{
  "model": "image diffusion model",
  "dataset": "rendered dice on a table",
  "train_examples": 72500,
  "image_size": 48,
  "horizontal_flip": true,
  "conditioning": "none",
  "arch": "dit",
  "objective": "v",
  "cond_dim": 128,
  "norm": "layernorm_no_bias",
  "activation": "gelu",
  "mlp_ratio": 3,
  "head_dim": 64,
  "fused_qkv": true,
  "qk_norm": false,
  "inner_norm": false,
  "moe": "expert_choice",
  "num_experts": 8,
  "moe_every": 2,
  "expert_mlp_ratio": 0.25,
  "experts_per_token": 1,
  "shared_expert": false,
  "patch_size": [8, 8],
  "layers": 12,
  "width": 192,
  "positions": "rope",
  "optimizer": "soap",
  "beta2": 0.999,
  "lr": 0.0034,
  "beta1": 0.95,
  "shampoo_beta": 0.999,
  "eps": 1e-08,
  "precondition_frequency": 50,
  "max_precond_dim": 1024,
  "one_sided": true,
  "adamw_lr_other_params": 0.0021,
  "gradient_centralization": true,
  "steps": 10400,
  "batch_size": 64,
  "epochs": 9.2,
  "lr_schedule": "cosine",
  "final_lr_fraction": 0.05,
  "warmup_steps": 1040,
  "weight_decay": 0.04,
  "adamw_weight_decay_other_params": 0.05
}
Rows from block 6 of a small image diffusion model, named by matrix and row number. Rows with one number belong to one neuron. Each number is 128 + 32 x the weight over its row's rms, rounded and kept within 0 to 255. All counts start at 0. Numbers have three digits each.
After each neuron's rows are labels from the 100 images, of 14976 (inputs lightly noised), where the neuron reaches its highest value: "top examples" is what is common among them. Only what is clearly more common there than usual is listed. The data: rendered dice on a table. In brackets: how many of the 100.
# fc1: MLP up (model.blocks.6.mlp.fc1.weight, 576x192), inputs 0-191
# fc2: MLP down (model.blocks.6.mlp.fc2.weight, 192x576, transposed), outputs 0-191

fc1.359:127143129141068086142086120135111160163180127094151123146080086105140154147153099169074143166106089140070146200151123071123155138196169127060160128178131113157126128162136091091122091103081117159126119158163094128136142158139150134141162145151143098161141059160163171109131106163108162095157179097186155120081139159142115139056144106139159123044187119093113125176171067116082119124119158151130092121102100161084147167128158117174152084128167162099126147089153156190161143113116141094103070143114106136156043165114152139119154110108132110123133135113126074120187105103047155171
fc2.359:147126137116176107116101116153158098092226162168145099113098213185174131087103142126139111150175166105174174116108170081134110086152134092103160135091122145099190124114103106104119140097093149143109119122100154113113166163137132137106125123086063120079101203103149168152134085125144134145092149177087131145074143096085132105119133079106101149224166111129158135190157158146202130098118190134142158144096132098158147170115166080105080088114114138096102166123122112095126112149133136161132087098129108085160078079070168066140138117125136118133112191117142156140115118199074128165
top examples: dice: three (60); white die (49)

fc1.514:113115143114110104182116177143131210105163157127138132141118155106111163147116163106102052144121154072122108096056064132107147119082095154101153125150245158116149120101166097053131197121127128151137112141161120125130130125129132114089142133132134092083136140082127104152172120109103143140118177119131104130083080117076155144092139095012186153131112143110150127069198088080112142129182136128100108134175133151144095147146107123083100131113105147156108124101130114124121134171133145095114103132107122157134169132110148139184156120139073206158144112188185083140171176171192113146
fc2.514:141143110109143153163054086129139249118126092134087163119142161135138090088142126124105165164107138087116137108087063106084193160133155135176091129163020137121171164120157135180111137148123120145117150132018097182143145145152156106079130143134131156083146110110119168097114114110069136132095127083105151090175075090110165136110126097220122119143105136142113131162074122061122156172096104128094062135098126086190138108154122111104103101108106137125104103124157122131160137138128156101168154125097159167111104159147115151168157117095107104156120120104106121106089077158062154131
top examples: dice: three (61); orange die (45); red die (35)

fc1.286:104143194162107165089086139210143038135128147112120124119142079113092082078168176083156124139225163146191164109115137141103128115118051116134119129079116147155130140181167119114095092102177169129139091153140129078154164154128161111102124125101152080084143128105097130138117155130141150156143163128148092177144165125129135146102103141159089117096111098074095118158173097161156129115147147129120147131095096197078077093051109093102149160081137181139080162077113137151133098137143114133121101124145113094139182162066161126158139131160066131124122082156127107206076117111112151076
fc2.286:141090188183137090122072095098139059122149089122098120165137110081137186187155187169091095148191167150206112078134142098088161128128076135149132148085159162114126115079177129125115083145082184130172137139089157093160079096138174120139129150094144163124167093129165085101148112093124151159147164120126143182110177123139125092145154087086051132095109107146073134074098077180138122151117102092134105139119095198064140164082110108144165090149093171133110165095078153135145110107139124114150157145141151093130085168167141129165120116104132129098128102159120124195155126118123118197
top examples: dice: three (61); yellow die (59)

fc1.147:151133129057147110152226149109143116082111120115111128123121118140188115057062131133139118118120117124132117148106094200159113130139111161155134106117129118128128158119127124123107137156145151152165128098149133116138105097160100138092086125129133126109126171116092075110132135129056108146150064120105127150154115124116200139124122101162126249114137173171099071120126193154118112098117082135100145129095124185138153137145125228121119156126145119122081098146211190141026123138222139094128107153088139130143123090127127104126137149114066197141097097121144151135131179093110193144
fc2.147:144111139123105141120255109125132122090154154151077181100124138114141143131106139125134121137117106128126116156123114109142144140125129156128127142122124113138142103139136100129130119130140132081170121131173138134115143121121049123150108130144120140115123109140128104107136138136114123129136078130219135124127137116087137132192127086120125089101126120173109130134121076129129097081136109131118128116116113126130142147151159028134105124131126120122122143125154140122112137127101139114126145111109118124104134147113168114126135138154000000137127130117131128124131131118126119142
top examples: purple die (36)

fc1.432:095133049155083118192117153096140088157165086132121108139135160155186140117121112173117156113108128112121106094085143103105170098145064188103095083111069120111128147165139131158120123127160117159098121151076133151068105105195102081175157186092164141153079114124144169151107070110127123144119092146149115102197149099101142113150155148148158143120085173096106127172224149143134119146097122087154099125147190103162094122128098154147085148124115157095152184081090152123133082161118173077141103171133106069114132112152174115215137109104178111105149088103178145058138158105141169111
fc2.432:086128183112163136072152183073081177112167101115079112121117093115181151122102140081136152160139111148165150142193133131141109127127156083096098186134080147124133145172132147194119105131154126076131140097163108104174099104172178103096142093132078147111156149125163106147162102101097114102122127128123110123214099129126098165117140143123071126103071066126146122143236119125096129084094092088075138138150082125098109161153150077143154147126096107139122093187101098108158159088161102180159106065125128150122139146138214118062140133144129122165118157132176078178126181165155161143
top examples: white die (61)

fc1.312:113158146113087128097134139166144142136119120097113145062117137149091111108146081110197125112115075104063147134134180058125155069176129119116102134124144140102176127110102138184093155080128110133151166198165145080130181110099121179142124124132102110095103072124158048141119139142183148153132222118134119126126184114109139167033166184106105003110122136082120091145157117136109130162096136117098135174160165142098165162175158120170124149129158143140127129108120089127139140136093134109083078107084135164122154188156080149127158123140116109130060070131154152136137159136158153146
fc2.312:092097075100143124102158133145168169124146107170155081020136089115146086151067178127097165142114100124118144125125117107113121153096070140118168141100118110131091140152118145106081146120133170172096137115042123114163147116130156133156130117149081133162098204154162170136128105091052131167117238197136159149124114097152100147065120221116102054141122139066094175152114099123123110119171095114083160174130132134135131121111159100122128089144122122123117147104157169097098166152143101167175135142112145142158095170127100128106082121084102183125167107151073112146110140150095130074
top examples: white die (71); dice: three (60)

fc1.437:119103182053120153129177137173176132116169173119105141162133093169137110087129113104126077190167127131145141086116102129127082153156132057135132146138034146171234127117095091117085139167130124113132098144089095117136164164146096152191091129169197112131173141121113089119188118116134126167128117135093151169186100151175124106124167033077112213147105117122136145146124104120069106075149116177147083135120136123129140123156112159125121129100089084122174133122187154163103173128178124140116160156120069120107101112077093098111109148121150182150145137089183095150134120132130140113
fc2.437:156123157173094102129078120096158157062115134137048215199144085170132165168158117126146152115144108156127147013106119148117138168098129091160133153138190123094124118093101112132110115132139104160069128144113091160117139107104052074124119133138124118141170084121135090115039128153121160101132030118157107120126164144077145185127116060139105160162117122190142113106126119114096182049119096140144155157132121136133148113093187165092156172165141115145152155114088157167112131116170124114130149065146155124182138146146108103108136120144130088123100087120117099148108138187134091165
top examples: purple die (49); blue die (48)

fc1.308:124073124150137072167235109124149109107165132115092122101102116183108138099130105140200130140114107114101146136190131121147103124125080153128129159093150098087152142122149160125111196149119158123186094118144174153118122115094015159117102095138153138109157121150123049108113136128055110123152125079071138134122083089157133137074107175141062089154142134164126119117112170142133153036125114111148157160153151163127192126143107171104126164132132129092087117111144138148068133100181119133117107126090133124162126087132163179114084115147101215182140074091103099170147123089077142138
fc2.308:123141135200108153182109150147129136106105110167065123165137136165146107154134141113096145025125146137112152060172128110160108151124112137154136156131128167159139099076146111155129148118126116184123101159104148136104124109128000102057143123139144097102150118155114148128064143108121121097130107177210139127124107132136131145119112156133130182155111146079110123143138123154150156155136115167161136159092146151145108140145143114132126098132112143110123146130190100155113113120162119143138136073124144129119123107096140098146094151126077000173092133059111136159110133188138116120
top examples: purple die (41)

fc1.225:143095110117118144103144106120139171113130151120180120110132139172074103150247152143146073083142114121084154040133144172140104094184105142172124096145114126133174160058121130151056151126116144171201120167129126114058181148143077144072127134129161129163153098142092059107074152131153127151134171150147116134106162124104153159054127116117132045175106139155106118093128133136169074255143169092112173147136104109142152134121101106096136124109118143119117116090159101120145160133133151135114113100108148144083117144101158141153119139131081099142091114114135113173144127110141188114
fc2.225:138106167160133136137255103112122133053128129114145135085107135103084129130096099138156118165127135151135143195144125120127153145137154141147125144122118133119132143093130111115173114124124126090186106103083123127156150110133093117195120112124169139134128125120070031107204139132120132109144183078171124118104106149134131127007131133133143084076108124200140123093127098145122156219138149106130093121143128156122116116109137079098126109098134115117146128156243153148142108111168143119150112118125115115067123129108162152114150137155168044133145133130144115096128117177125158124
top examples: dice: three (65)

fc1.328:082134172129079098138094130148168098181154149142109110159127145119171145155130108169150207112086173137154118185162124172185048127144123124096095079118153092158098095128109100150083132136136107134146102159146087082110115079146132112100164118121114100126152099140111096121138117094125145138127154151146200186118109126098140131110121165138162102054137255105125079115125105080142108141120126107165146179098151144098087147090127119146140119170136147064155169152112183152119098136110150167104133086043042167165078175168098101097187130162119108146126148146083114182169151137100136115
fc2.328:086121088160149111118101123145091145162153155100070126181137107131183154151125137097159189113152063120110140145098129187082202111148131127107115177129145215166117103130143112148148130154127121128158104109143165159129119099165100117148168128123130104113103144128116091128102123090136097103117119113116192047133151127134101129170129181138101133181144006123130165117122132157117130160124111115095090078091098129173106144155162073154116128166122109169097086104074048104062144128126107077106156138172059099157083072156105067151087108174119100071128109147082131066149168122104144118
top examples: dice: three (62); white die (61)

fc1.448:141092095129110147096101129154155112160070096167143116163141110179144143143161190156142132102085140064076174082167175094142172111126122101169144088119169157094129126125081124154093112154124153064148185185127123110095208203189144079119131059140096137183087098068117112155155173114131121154145164109119112147097178162146074131125104146124162124093141100054088134113188110080148131199110135158150115088089122096163099109152127102125138049130099165123096130156122134090157161107128069144107097131127160091102176149136160131123179103109179065109140123116116111117162159152138097102
fc2.448:157071171152164159165144134155161117187080099089160142129129167115125137165100099103121122120168135170149130148135048088087104119119114160167114191117150076084119132118160089120182128162120125198184145067149131158172159183174107065149133164123152110071180146205140113129107147124163080098120151154106164116118089107103173097131115133108076140177142129080180104136188114174143092168117119183087146176089163140087066111105122174120132046160117108113159132072144086168153118120144203121127114122102151157105172117140142138123081132111126142145107129128134131135142182085134092077
top examples: dice: three (61); white die (46); black die (44)

fc1.74:130107143049132071103107134110169158120179130142167162139182105159183154164145126119141115141189148072088172095104141066051196139107135138160114156161148111098171114123117115146144118171147169142086201142120170066171100151114163074181118128098169096148126128079138138095124135095180154171192105110105098090199108135119168040084141083173134176127074181108170140098127077169152123173148118135140092083113076150146150123119093104122109158127055181117076102089133148122145119149118162174135134123073120145136143111143098097137102111149132098111098119103103102134113133123134152144
fc2.74:169165161124155199087110102064183142105119116115100163166137099141114095111109126108100092126137090068069138048123141148124152181114152140193134181175097154175112116118138123110158147094125142114168152124125169114117149107134100095131095050113117155165109118153096124153159132178145124140186077058159152107120150145056103098097097097095124146108150177141097105123139071160192126092129163152133153126102088162111112129144121158068081093088139147143090122131133171099131120101194153129125154065091150149071118161131201144153129084140178220133166133083136116155147163127155113074
top examples: purple die (35)

fc1.407:107122144135161110139058197157172126177173169109156099110116092137168101150151161108165111121146133087172142195147151106147169084102123152113135090174145134082119129121094125174158140086120093095098136113149127126166054148158154123170167137100140144084125164190081121096141164111156131154155168091171143173151102101099100120102148108116155127078182153091121154146156113121149068160123084129154092088171106158140124087171160111163184123140162097045082146081146083149149209122123112138116164145137116132104106118147071116121051088149120048090094084075098135101170126134101138184
fc2.407:145158139214181131149054082101163125163135107115106154093173092137122150107147113095108144088096140131140135107125167188085124133134127160158114077150118090177134152147131102082158174164126108128149110119067109144134182125118171106114072063082169136145123114125199119149144079162095127116153113129104159170119138104107119184144151084178112147138099137185139070183105112091135080181141159156134216062114130109135134187158093179095117135147105110111100114104151088147137169113136112108139120107106153126045159086136133109126088144100137222117126067094170174095109155094134142080
top examples: dice: three (61); black die (39)

fc1.443:113127124098142146063160126124105122135140115094125126071162150101194098177105148120135160095091149113137126138132134140141139130167093150178188097175099103096148191113101129134106114130165130082140164122111150208112104123148058125144114064173118082125080146087144132102174108123139093136181133131116145144208116100126137101188163130151182133075104179124145120154179156136135130070120135176134108188116145103122061117082137134129149151150100110144163146190131140079128154077156099143105158176101108126132087149122079128150130138159112227157033164141178059155143164098110124067
fc2.443:137132134183109105126092128128137132097087182138136164140097142170072142106093157083143112104084183142122062062106132132134104138144105163115086097149123072144170095117134125159140119131051134102100107115082159196124162147118087123096113069137069174175066128061118125144145140139126101056150095128150175098097115110079166137184108108131198107065185155163091134117072153099125144141135160136129193177148090098121162077108148164100143165121170099150118167170142170102106144064126114122148114150147182108138178158121138118122125168114091094099189129120136053117104100145150125183
top examples: purple die (66)